Weights of a small image classifier: arch convmixer, muon at rate 0.0019.
Rows from block 5 of a small image classifier, named by matrix and row number. Each number is 50 + 12 x the weight over its row's rms, rounded and kept within 0 to 99. All counts start at 0.
After each channel's rows are labels from the 100 images, of 14976, where the channel reaches its highest value: "responds to" is what is common among them. Only what is clearly more common there than usual is listed. The data: simulated grey scan slices of phantoms with and without marks.
# pw: pointwise conv (model.blocks.5.pw.weight, 384x384x1x1), inputs 256-319

pw.115:81 48 43 47 47 60 45 63 61 37 60 51 46 47 55 43 56 55 35 64 64 57 41 58 65 46 57 63 42 41 44 51 38 44 70 51 56 56 35 60 42 59 48 48 55 30 55 41 51 47 46 46 20 52 38 29 41 31 47 61 54 68 56 47
responds to: side: left half; limb; bright spot; finding: crack in bone

pw.76:60 51 66 52 84 83 43 43 32 42 83 41 44 70 50 64 48 54 71 49 52 56 48 45 55 65 61 27 37 55 50 72 65 42 29 38 47 41 45 38 56 57 29 45 36 64 45 29 33 48 47 32 74 51 46 47 43 54 28 55 44 48 39 44
responds to: side: left half; bright spot

pw.349:68 41 38 47 55 37 76 58 51 47 52 60 69 68 45 57 49 49 64 53 44 44 52 45 55 36 58 58 58 25 67 59 68 59 49 25 37 44 54 65 26 62 70 36 49 47 36 53 66 85 48 45 47 37 53 52 45 61 74 51 38 31 47 52
responds to: side: left half

pw.286:35 40 40 48 36 49 46 55 38 46 35 73 37 51 25 56 57 60 48 48 54 54 37 41 43 56 51 49 49 62 52 59 41 34 66 46 36 59 39 69 46 45 78 64 76 39 56 64 67 37 39 35 54 65 41 35 49 71 47 31 38 46 47 42
responds to: limb

pw.25:64 51 56 43 66 67 42 13 46 51 37 55 51 54 48 46 46 66 75 39 27 57 54 55 44 63 45 43 53 63 59 45 45 58 39 42 60 35 52 35 38 62 31 44 26 56 34 60 42 62 61 55 46 50 42 42 57 47 42 40 73 33 66 39
responds to: dark spot

pw.100:50 52 67 44 45 48 41 81 62 21 50 52 52 50 72 64 43 72 45 61 54 49 67 33 59 45 75 39 88 35 58 56 62 48 36 49 54 55 41 41 53 35 40 40 50 47 65 52 53 51 38 60 55 46 64 50 36 36 66 42 35 42 32 70
responds to: ring

pw.239:41 69 46 48 56 39 64 48 39 39 41 40 46 34 36 60 56 48 42 65 48 43 25 38 54 78 42 46 32 51 53 45 37 56 47 46 63 70 44 59 67 51 31 47 80 43 55 69 49 63 24 48 52 51 50 38 56 58 38 56 28 50 39 50
responds to: ring; several spots

pw.88:54 43 67 67 57 48 43 52 58 70 31 74 84 50 50 53 40 57 37 39 62 57 55 40 56 41 64 58 31 45 71 39 61 44 41 64 57 39 50 50 36 17 54 50 44 50 68 52 35 55 50 65 74 66 58 64 44 60 56 44 59 46 45 63
responds to: bright spot; belly

pw.135:33 39 35 40 57 48 73 47 46 44 45 82 46 76 37 30 30 30 50 61 44 45 34 58 42 47 43 51 54 48 60 44 27 45 73 24 49 35 42 48 55 38 55 41 40 32 47 50 43 69 67 53 43 59 35 52 53 58 52 54 25 49 63 53
responds to: several spots; bright spot

pw.174:45 62 53 63 46 35 60 34 53 45 40 41 48 49 56 62 63 85 68 45 36 45 49 42 70 57 45 54 40 87 56 56 60 65 50 59 49 68 35 52 50 37 49 48 54 46 46 55 44 34 61 46 55 40 60 44 38 66 44 26 32 50 32 44
responds to: ring

pw.184:40 35 58 41 59 69 48 53 59 57 47 55 59 54 46 61 28 29 40 46 49 47 34 75 54 45 36 55 50 42 40 48 64 54 51 73 53 65 18 59 41 42 54 58 65 65 79 49 66 51 29 56 68 44 46 50 45 54 50 34 70 44 50 47
responds to: none

pw.131:27 44 36 58 57 60 50 47 20 67 59 48 47 35 40 47 34 41 38 38 56 51 38 46 55 37 33 48 37 50 65 35 40 61 23 49 54 39 56 47 40 18 69 34 49 42 38 27 60 42 43 39 56 41 40 48 45 49 42 61 42 45 59 45
responds to: crack in bone; bright spot

pw.130:42 64 21 37 24 57 44 51 58 58 37 61 41 55 53 56 52 52 49 62 44 54 48 46 42 39 55 42 58 37 60 53 33 53 64 56 39 52 44 32 54 36 51 93 50 55 62 48 73 53 46 52 61 65 39 70 46 48 37 42 56 42 53 44
responds to: belly; crack in bone

pw.229:44 41 57 60 50 43 35 42 72 45 49 46 64 37 49 55 44 26 79 27 42 53 48 33 47 70 31 36 62 45 49 32 53 47 51 57 42 43 41 32 49 68 42 54 63 52 60 54 67 42 37 65 64 50 46 60 50 53 55 39 59 58 53 41
responds to: dark spot

pw.122:59 40 44 40 53 45 47 52 61 69 50 53 60 67 39 74 44 22 30 76 53 58 63 41 56 69 71 44 51 30 49 58 49 31 53 58 59 44 50 64 51 32 47 61 46 43 59 54 46 46 47 41 43 50 18 70 55 31 42 51 56 39 34 68
responds to: head; several spots; bright spot

pw.36:53 35 50 51 75 46 39 81 41 44 57 58 56 62 66 39 57 49 53 57 35 52 50 38 43 55 64 38 46 38 45 50 66 56 66 40 80 63 43 40 76 51 52 58 56 25 58 47 43 36 32 51 55 44 58 40 45 55 55 40 63 40 33 59
responds to: side: left half; several spots

pw.143:49 48 31 50 45 51 39 56 48 56 52 63 62 38 48 57 47 47 48 51 63 56 40 39 86 48 76 75 58 47 44 31 27 59 53 58 64 29 38 42 46 40 55 39 34 48 54 71 52 44 66 78 75 35 41 39 47 49 71 54 52 31 54 61
responds to: belly; none

pw.319:69 42 53 40 54 54 44 57 48 32 65 68 48 34 58 19 49 59 43 64 27 67 31 82 53 33 73 39 51 56 43 53 49 72 53 48 37 64 59 55 27 66 51 28 44 41 53 59 41 25 39 34 36 61 43 41 44 41 63 49 48 51 39 57
responds to: dark spot

pw.308:54 41 46 66 69 44 27 60 60 59 46 54 25 42 66 51 48 54 48 32 59 36 66 48 31 32 54 58 79 30 55 46 65 39 57 60 57 44 34 52 28 52 64 64 33 56 50 43 69 55 50 50 47 49 58 49 69 58 46 78 62 57 39 50
responds to: ring; head

pw.154:60 54 71 28 43 42 41 64 60 74 60 43 54 50 54 63 52 51 56 47 51 48 54 65 42 54 62 44 44 31 59 46 62 69 42 56 71 62 80 42 36 49 57 53 45 68 42 61 45 59 45 69 50 60 68 58 61 42 54 48 53 59 56 53
responds to: side: right half; bright spot

pw.258:61 25 61 38 79 42 56 40 59 44 72 54 31 31 27 40 44 43 48 45 67 41 43 40 68 25 61 46 48 47 62 49 52 47 50 68 54 87 42 69 53 60 48 76 71 34 65 38 47 63 59 46 45 72 48 52 51 71 49 56 54 46 45 56
responds to: side: left half; bright spot

pw.228:32 58 41 46 55 65 40 54 51 60 64 36 54 66 40 61 60 44 59 57 51 43 51 36 39 19 53 49 49 32 46 43 30 68 35 75 67 36 70 58 47 53 49 35 74 50 69 54 21 54 59 31 48 60 52 50 39 61 36 39 71 40 48 56
responds to: belly; none

pw.104:53 46 69 34 44 73 43 50 54 74 58 45 68 41 30 49 48 50 53 28 60 69 73 46 66 63 45 68 70 37 59 53 46 44 49 32 35 60 40 78 58 54 68 27 22 58 52 50 23 48 40 62 70 62 46 56 57 49 37 52 45 50 74 52
responds to: chest; ring; bright spot

pw.334:61 59 62 56 32 38 43 57 34 50 52 27 31 55 53 63 65 57 53 49 60 53 47 62 49 65 58 50 44 49 48 61 47 64 55 41 58 53 53 52 39 50 60 55 47 41 57 44 41 36 46 31 69 41 55 39 53 48 49 46 39 31 52 48
responds to: limb; bright spot

pw.241:39 64 36 45 59 37 48 56 51 45 33 82 45 50 56 58 46 38 52 28 49 56 45 36 67 42 52 39 57 32 46 51 50 33 62 54 48 52 31 59 52 50 82 46 40 52 56 51 42 59 45 52 36 59 60 57 37 43 63 46 31 63 53 38
responds to: none

pw.261:58 44 49 36 66 45 31 48 52 37 34 47 46 44 39 59 46 56 56 77 71 40 62 43 58 41 59 35 52 39 56 69 55 63 50 36 65 57 55 48 49 37 55 41 39 38 47 42 43 40 46 47 48 58 36 33 72 34 53 36 60 54 67 26
responds to: limb; crack in bone; ring

pw.152:64 42 43 50 60 38 28 49 55 44 53 54 71 34 51 43 60 53 65 59 45 56 53 60 43 63 49 53 53 61 43 53 48 61 58 42 67 54 48 57 44 54 43 29 53 71 41 47 49 34 41 38 57 49 64 54 79 68 62 55 63 60 59 57
responds to: belly; noisy; none

pw.170:65 67 59 44 68 60 64 33 58 43 66 48 47 37 61 64 57 58 66 53 49 44 53 20 56 45 59 43 47 36 50 49 66 52 39 72 53 58 46 56 56 54 65 53 46 31 63 50 46 66 45 33 36 45 25 38 47 53 60 47 30 37 65 73
responds to: ring

pw.2:59 69 26 60 40 29 51 45 75 56 52 45 52 58 43 43 48 41 52 65 52 58 46 29 48 45 61 63 59 28 35 69 44 60 36 58 59 37 45 32 55 52 51 27 36 70 51 39 48 59 36 51 60 46 37 28 47 55 62 30 45 38 43 64
responds to: side: left half; limb; several spots

pw.378:59 47 51 23 47 67 55 38 81 41 39 56 58 56 51 44 40 53 65 62 39 47 46 44 49 51 54 46 39 41 43 44 50 41 60 40 65 49 52 70 39 36 54 33 43 53 50 44 41 42 38 54 34 44 37 42 73 56 49 49 43 53 31 49
responds to: head

pw.362:63 47 20 72 65 64 61 71 64 54 45 53 36 41 61 39 47 49 57 28 34 58 35 75 52 55 39 39 55 68 48 22 58 43 60 53 45 69 34 51 44 39 64 39 68 65 61 58 50 48 27 38 32 63 33 45 40 41 59 53 45 57 34 76
responds to: noisy

pw.305:55 45 47 39 42 34 51 52 59 47 48 51 53 59 56 51 58 78 56 51 54 52 51 36 60 45 64 52 56 46 60 37 38 46 45 27 64 47 42 46 62 65 62 49 55 66 44 30 40 25 48 63 44 62 59 58 47 62 58 42 38 53 26 57
responds to: ring

pw.3:59 41 39 31 40 55 41 48 45 49 36 53 45 73 62 40 51 61 52 44 62 60 46 44 55 46 32 55 60 61 77 38 33 46 51 44 44 73 61 55 31 41 54 28 44 43 73 40 62 41 48 48 30 39 68 53 45 50 62 55 42 58 54 27
responds to: belly; crack in bone

pw.358:52 46 50 46 45 43 36 41 32 39 50 42 72 34 61 48 63 36 50 28 47 50 57 63 41 74 47 19 62 40 39 39 49 61 57 58 51 54 36 66 62 39 57 41 51 40 40 64 45 47 73 57 32 41 46 83 58 25 50 47 33 50 75 53
responds to: limb; none

pw.109:38 59 88 49 28 45 45 37 38 47 57 48 67 49 62 46 57 47 47 57 68 39 50 46 52 46 44 38 38 53 53 35 35 62 51 27 57 70 49 46 68 42 34 64 49 55 47 52 54 53 40 72 46 41 21 45 77 42 45 45 47 47 41 51
responds to: chest; crack in bone; none

pw.163:47 48 59 50 66 37 49 32 63 59 44 26 47 47 42 52 43 31 49 46 56 66 54 64 57 61 36 47 43 59 49 54 34 42 56 58 40 56 54 49 68 24 39 50 47 58 64 35 71 58 36 56 59 40 52 57 41 46 39 39 40 38 45 52
responds to: belly; crack in bone; dark spot

pw.118:54 21 40 80 48 44 41 51 41 37 70 49 42 50 41 56 27 40 48 44 73 59 46 46 44 63 53 57 59 57 50 48 50 21 44 53 17 57 45 41 63 53 36 49 47 59 40 52 50 54 40 45 48 50 60 45 53 46 42 62 63 52 63 30
responds to: ring

pw.300:41 41 37 48 43 55 59 64 71 56 58 46 45 43 48 41 57 50 60 51 45 46 54 42 64 40 47 71 49 37 49 61 45 39 47 68 54 26 58 50 58 54 55 46 50 39 58 58 64 51 40 65 48 45 60 34 49 76 69 41 49 45 50 39
responds to: crack in bone; head

pw.43:52 48 57 25 56 47 37 44 36 49 42 35 52 21 40 58 54 35 13 59 76 45 67 43 43 28 53 67 68 25 44 54 55 39 47 59 58 48 27 45 45 47 40 46 49 36 62 50 24 59 49 50 57 65 52 55 51 83 70 19 55 55 26 49
responds to: head; crack in bone

pw.14:78 73 39 58 47 46 44 58 52 99 72 48 38 48 58 40 54 42 48 57 46 59 39 33 54 39 42 60 60 57 43 45 61 52 50 73 44 58 63 48 48 57 48 45 45 32 58 57 51 45 23 51 60 58 70 66 43 68 43 56 52 42 64 87
responds to: side: left half; ring

pw.15:63 42 28 44 42 27 42 55 35 57 57 39 35 43 55 50 35 44 42 56 58 51 66 34 43 56 61 51 47 39 51 62 49 77 57 55 49 24 44 44 31 81 45 49 61 55 33 55 47 38 56 41 44 57 49 31 52 71 33 55 58 48 40 67
responds to: limb; side: left half; several spots

pw.225:51 66 52 52 62 53 56 67 74 58 50 63 59 51 66 42 23 66 51 54 55 41 58 54 54 57 56 81 57 47 67 68 24 47 41 64 57 63 61 46 54 22 38 52 66 63 47 54 32 66 42 49 32 32 66 39 53 57 44 44 70 53 54 49
responds to: head; ring; crack in bone

pw.63:71 40 57 41 47 50 26 56 70 54 62 63 37 36 54 33 36 42 28 65 66 47 53 52 55 64 41 44 33 62 22 27 47 25 34 37 47 52 54 59 57 51 33 43 31 54 32 65 34 68 50 49 65 46 54 64 50 47 43 37 52 64 33 44
responds to: head

pw.328:72 62 38 58 47 36 59 70 41 39 53 49 47 64 46 50 53 44 54 41 61 53 41 53 65 43 46 41 44 27 46 45 46 74 49 52 71 54 50 41 46 66 50 27 40 54 66 63 25 43 32 34 53 38 65 40 49 60 38 62 62 36 81 53
responds to: limb; side: left half; several spots; finding: bright spot

pw.296:55 62 43 52 69 50 58 60 53 52 65 52 65 60 35 42 59 38 41 67 49 83 72 55 51 50 37 45 24 48 55 67 33 57 33 59 55 52 74 49 72 77 41 43 27 43 54 66 43 37 26 47 57 45 48 39 29 42 52 66 50 58 51 52
responds to: limb; ring

pw.321:40 61 37 49 39 53 39 59 60 61 24 36 50 45 68 59 26 35 41 56 41 52 37 29 45 43 72 47 47 39 67 55 33 74 54 57 41 51 55 58 54 54 87 59 31 57 57 31 46 44 53 46 32 41 52 47 28 34 36 66 59 46 41 38
responds to: ring; chest

pw.230:55 61 52 26 48 44 64 35 59 42 47 47 58 35 53 32 51 56 43 54 55 33 32 41 62 53 61 38 48 49 36 32 64 57 44 87 58 68 61 48 53 31 54 51 50 51 57 55 62 66 58 38 51 48 59 33 58 51 39 52 57 39 39 57
responds to: head; bright spot

pw.256:38 46 38 51 45 38 39 55 43 32 54 49 55 47 52 42 39 59 80 67 38 46 55 32 48 56 45 41 38 68 64 45 37 56 10 50 63 58 65 57 61 45 26 59 44 42 37 54 51 62 61 36 64 23 34 31 46 49 58 50 28 44 52 58
responds to: dark spot; side: left half

pw.46:40 61 31 33 62 51 63 37 60 47 51 46 59 64 38 55 50 33 53 49 37 47 31 32 78 72 44 38 54 56 38 60 42 35 36 37 61 58 51 46 60 68 42 37 47 41 39 43 63 52 56 44 40 53 33 64 62 42 58 34 59 39 44 49
responds to: dark spot; side: left half

pw.50:71 36 77 56 64 33 42 55 71 35 41 30 44 54 55 62 32 38 54 61 58 50 51 64 63 33 64 40 47 44 45 53 55 52 43 60 35 56 65 50 39 42 25 65 42 44 58 59 62 47 51 43 41 33 50 51 61 52 61 54 49 55 64 56
responds to: crack in bone; side: right half; limb

pw.92:49 55 69 36 65 34 52 68 31 47 54 58 58 56 63 76 38 31 60 41 35 52 53 68 49 53 59 46 60 32 38 54 55 40 55 63 54 42 53 41 25 34 50 72 32 59 42 35 65 31 42 80 52 44 45 49 42 35 55 70 56 46 70 30
responds to: side: right half; limb; ring; finding: crack in bone

pw.101:48 50 64 53 45 55 44 60 49 43 53 48 50 37 62 58 47 21 41 49 44 57 45 63 52 59 33 46 38 50 70 44 54 41 40 44 46 47 62 68 46 41 41 35 56 56 77 45 30 34 47 63 48 40 49 63 53 56 62 59 65 54 58 40
responds to: dark spot

pw.254:55 46 62 52 37 53 55 43 35 43 44 35 46 39 43 58 59 28 54 81 58 68 56 50 35 54 44 43 33 58 51 57 32 40 27 37 33 45 46 40 53 39 30 57 50 34 28 29 51 38 45 46 44 41 33 76 47 32 43 57 53 45 44 68
responds to: dark spot

pw.364:65 23 59 55 72 64 37 61 49 52 43 54 56 46 43 48 44 58 61 18 47 71 49 62 84 52 42 43 46 48 56 50 41 72 47 56 36 71 57 49 50 46 63 73 33 66 51 35 48 61 50 45 35 56 42 31 31 44 27 45 42 55 46 39
responds to: bright spot

pw.210:43 59 64 52 48 55 41 37 30 38 51 37 68 50 34 58 47 54 47 60 39 68 32 41 36 26 47 73 47 56 51 50 30 55 37 44 72 39 56 48 64 45 41 30 44 61 75 58 53 52 48 76 51 63 52 34 52 41 53 65 70 56 52 62
responds to: belly

pw.377:44 52 56 53 76 54 58 51 32 30 33 49 49 61 67 72 37 45 53 64 45 55 56 47 56 49 64 39 30 59 52 47 44 29 42 10 49 71 45 43 64 55 47 44 52 45 45 52 44 39 67 43 38 42 61 54 35 64 54 50 50 61 98 61
responds to: side: left half; bright spot

pw.57:56 48 59 45 37 61 53 46 66 47 50 50 34 54 57 60 65 34 49 58 29 66 52 54 59 62 37 58 48 59 32 40 46 62 50 40 47 40 67 40 50 51 43 49 52 27 49 60 56 80 56 37 48 38 40 44 36 51 47 35 69 41 58 39
responds to: dark spot

pw.263:37 23 28 40 53 45 29 44 72 64 38 49 68 44 33 51 58 55 33 50 43 54 37 54 40 48 30 47 78 41 45 45 44 60 23 50 34 54 41 65 48 63 52 44 52 38 36 42 59 44 59 50 43 50 53 48 44 45 57 47 47 54 62 48
responds to: bright spot

pw.316:62 45 40 74 50 50 50 42 73 30 34 62 54 48 41 52 29 45 47 54 50 52 36 37 64 43 52 56 61 32 52 72 64 51 55 56 31 71 33 49 42 51 38 44 63 54 60 57 50 39 55 45 39 34 63 52 85 65 42 60 60 46 64 59
responds to: several spots; side: left half; belly

pw.264:53 62 53 42 60 49 46 52 34 37 36 30 57 36 59 67 51 46 71 60 56 45 54 51 60 61 38 48 48 67 60 46 40 35 51 48 47 73 63 27 57 44 29 63 37 48 66 55 52 68 61 29 38 57 52 51 41 29 70 58 30 56 29 63
responds to: ring

pw.267:61 39 24 41 41 44 55 68 41 49 45 39 59 34 44 50 63 32 43 56 69 62 52 58 41 65 40 44 65 56 60 49 58 43 55 41 46 29 65 66 47 31 37 63 46 58 56 56 55 52 64 66 53 43 59 43 53 54 47 45 37 61 48 43
responds to: belly; none

pw.194:36 37 45 51 39 34 60 56 35 69 71 30 60 31 42 49 69 32 34 44 52 57 55 35 56 51 60 53 55 40 38 70 37 49 70 55 59 40 59 37 56 54 76 53 50 46 46 73 61 55 55 61 61 54 52 39 46 60 46 46 49 56 53 49
responds to: belly; crack in bone

pw.7:49 58 55 44 40 52 45 51 67 70 61 38 48 55 55 50 43 73 62 33 43 52 53 29 51 47 51 40 48 41 50 64 38 46 43 53 25 62 51 57 51 47 18 72 48 59 44 54 38 52 50 35 44 43 47 80 61 37 57 59 60 33 36 81
responds to: noisy; ring

pw.165:47 65 52 36 66 42 63 75 61 53 27 54 47 54 43 33 54 64 53 32 57 64 60 48 72 22 60 56 49 58 56 53 61 54 45 47 56 43 41 48 42 56 53 29 46 56 25 51 64 69 38 63 53 58 60 51 52 21 40 37 68 52 76 44
responds to: noisy; ring

pw.213:40 48 25 72 58 64 81 44 59 45 37 59 81 54 56 37 50 39 64 42 47 41 41 42 58 27 48 47 71 56 78 50 41 76 57 54 54 49 49 76 52 54 51 59 43 45 60 60 62 46 50 67 55 50 54 46 53 53 70 47 37 38 32 50
responds to: bright spot

pw.138:46 51 46 38 41 57 46 64 20 21 41 46 38 35 32 41 62 35 45 43 35 53 33 31 41 56 75 39 56 49 50 33 53 40 65 43 60 46 53 37 49 43 81 36 37 30 28 40 34 55 86 50 63 59 38 42 38 51 49 61 60 54 56 19
responds to: limb; crack in bone

pw.288:63 40 57 48 43 50 64 43 71 35 64 52 49 31 55 41 27 48 32 62 45 49 55 56 72 44 50 30 73 56 46 38 45 41 41 58 57 46 67 44 65 50 44 65 54 52 51 55 54 44 56 53 53 38 56 45 56 70 50 46 39 38 55 52
responds to: side: right half; crack in bone

pw.47:47 52 81 44 53 51 64 50 60 68 41 26 60 42 37 49 45 78 48 59 51 49 59 58 66 55 63 46 50 35 63 46 64 93 50 29 42 40 44 50 51 55 44 33 51 56 76 43 79 55 45 58 43 60 40 23 67 64 54 42 35 45 12 33
responds to: head; bright spot

pw.353:40 47 62 60 45 57 56 55 41 52 84 50 62 56 41 51 53 57 30 13 54 45 58 37 57 49 88 59 49 56 50 52 29 46 44 36 58 37 48 51 58 44 37 43 59 40 58 39 46 58 53 65 52 65 51 45 48 37 46 54 50 44 52 64
responds to: chest; ring; bright spot

pw.206:65 41 45 39 25 45 64 55 46 41 39 56 54 78 57 46 57 95 47 53 62 45 45 45 52 33 62 40 43 62 44 39 49 47 24 42 29 46 36 48 47 52 38 47 67 54 63 56 53 60 55 63 49 53 68 61 46 52 52 34 34 27 35 54
responds to: ring

pw.124:62 53 51 49 47 69 63 40 44 52 46 53 44 66 58 43 33 67 56 80 62 56 43 75 52 68 49 77 68 62 56 57 65 56 41 46 57 49 48 55 54 28 60 54 51 49 60 51 68 50 55 69 35 58 42 28 22 69 41 49 35 47 38 47
responds to: none

pw.306:37 45 33 45 51 62 40 72 51 52 34 44 55 45 58 51 39 53 31 32 73 54 45 29 49 53 32 39 63 47 50 25 43 48 38 67 27 51 40 47 37 32 43 51 45 47 61 37 49 38 53 31 53 42 73 62 62 35 46 62 52 58 58 54
responds to: bright spot

pw.236:55 39 68 68 42 39 47 54 62 23 53 46 54 49 62 48 40 45 44 39 66 48 49 37 61 69 32 62 58 47 41 46 59 67 47 55 41 78 76 39 65 66 48 67 36 61 56 49 64 38 65 38 62 21 52 56 68 54 64 53 58 57 49 46
responds to: side: right half; crack in bone; chest

pw.382:64 40 60 45 32 63 73 42 64 50 33 67 62 51 52 56 56 43 57 45 65 63 46 75 37 39 42 61 52 53 51 45 54 66 56 38 49 42 56 51 46 64 59 60 41 55 65 53 62 28 52 25 45 34 26 46 45 66 78 53 58 54 43 29
responds to: head; none

pw.359:61 64 17 41 59 37 62 44 58 45 52 32 59 39 42 51 43 30 44 33 31 46 59 42 47 46 69 39 44 39 37 42 41 65 61 61 37 48 34 67 41 79 53 47 52 58 45 59 62 74 47 35 48 44 57 57 49 55 57 52 53 49 47 46
responds to: limb; none

pw.324:67 42 45 26 71 48 41 50 62 54 76 34 38 45 38 64 43 63 61 37 62 49 36 81 43 42 70 44 35 66 41 53 44 57 50 51 72 58 36 44 47 70 41 48 61 49 61 36 64 48 64 43 67 63 55 47 53 45 26 48 49 34 49 36
responds to: chest; ring; side: left half

pw.113:49 43 37 66 53 38 45 38 45 47 62 49 52 52 52 32 55 45 56 41 44 55 55 58 42 45 41 58 65 49 55 54 41 33 50 50 40 63 65 55 42 54 65 62 45 30 33 37 37 52 53 42 47 37 49 54 64 55 55 47 58 61 51 58
responds to: side: left half; bright spot

pw.96:49 27 59 41 63 56 72 47 72 39 43 38 50 66 47 47 51 50 57 67 54 59 40 75 42 43 36 64 36 36 25 69 49 34 78 35 59 50 68 26 67 52 39 55 57 40 37 45 83 62 39 48 51 52 56 38 42 74 51 48 49 48 68 38
responds to: several spots

pw.226:52 52 37 47 35 53 75 44 50 45 46 72 55 50 56 55 65 35 68 62 61 40 51 49 60 46 59 63 65 30 55 61 51 28 63 40 33 60 50 51 68 41 54 59 60 52 44 57 50 57 23 54 54 46 38 26 66 57 64 68 70 45 67 51
responds to: head; dark spot; ring

pw.155:47 58 44 48 36 28 37 43 57 27 60 63 45 72 40 55 61 53 60 52 34 37 52 63 53 63 56 55 24 56 51 27 47 57 49 57 64 55 29 75 50 44 46 51 25 66 30 76 42 51 62 71 61 53 56 50 57 47 52 57 49 55 51 36
responds to: limb; none

pw.129:49 38 53 58 58 78 48 54 67 53 68 47 56 47 37 39 59 56 51 59 52 54 56 69 37 47 50 56 56 13 35 55 63 62 59 52 46 68 37 65 49 60 61 55 60 47 76 67 25 49 39 37 56 41 52 44 38 62 68 29 51 40 48 54
responds to: ring

pw.336:56 58 39 55 47 57 44 37 57 48 40 55 61 31 63 36 45 55 54 52 66 49 33 59 37 41 22 34 37 41 55 61 55 20 51 69 37 29 51 60 58 39 33 66 38 47 36 49 42 41 60 63 49 49 38 57 36 42 32 47 68 61 81 66
responds to: belly; dark spot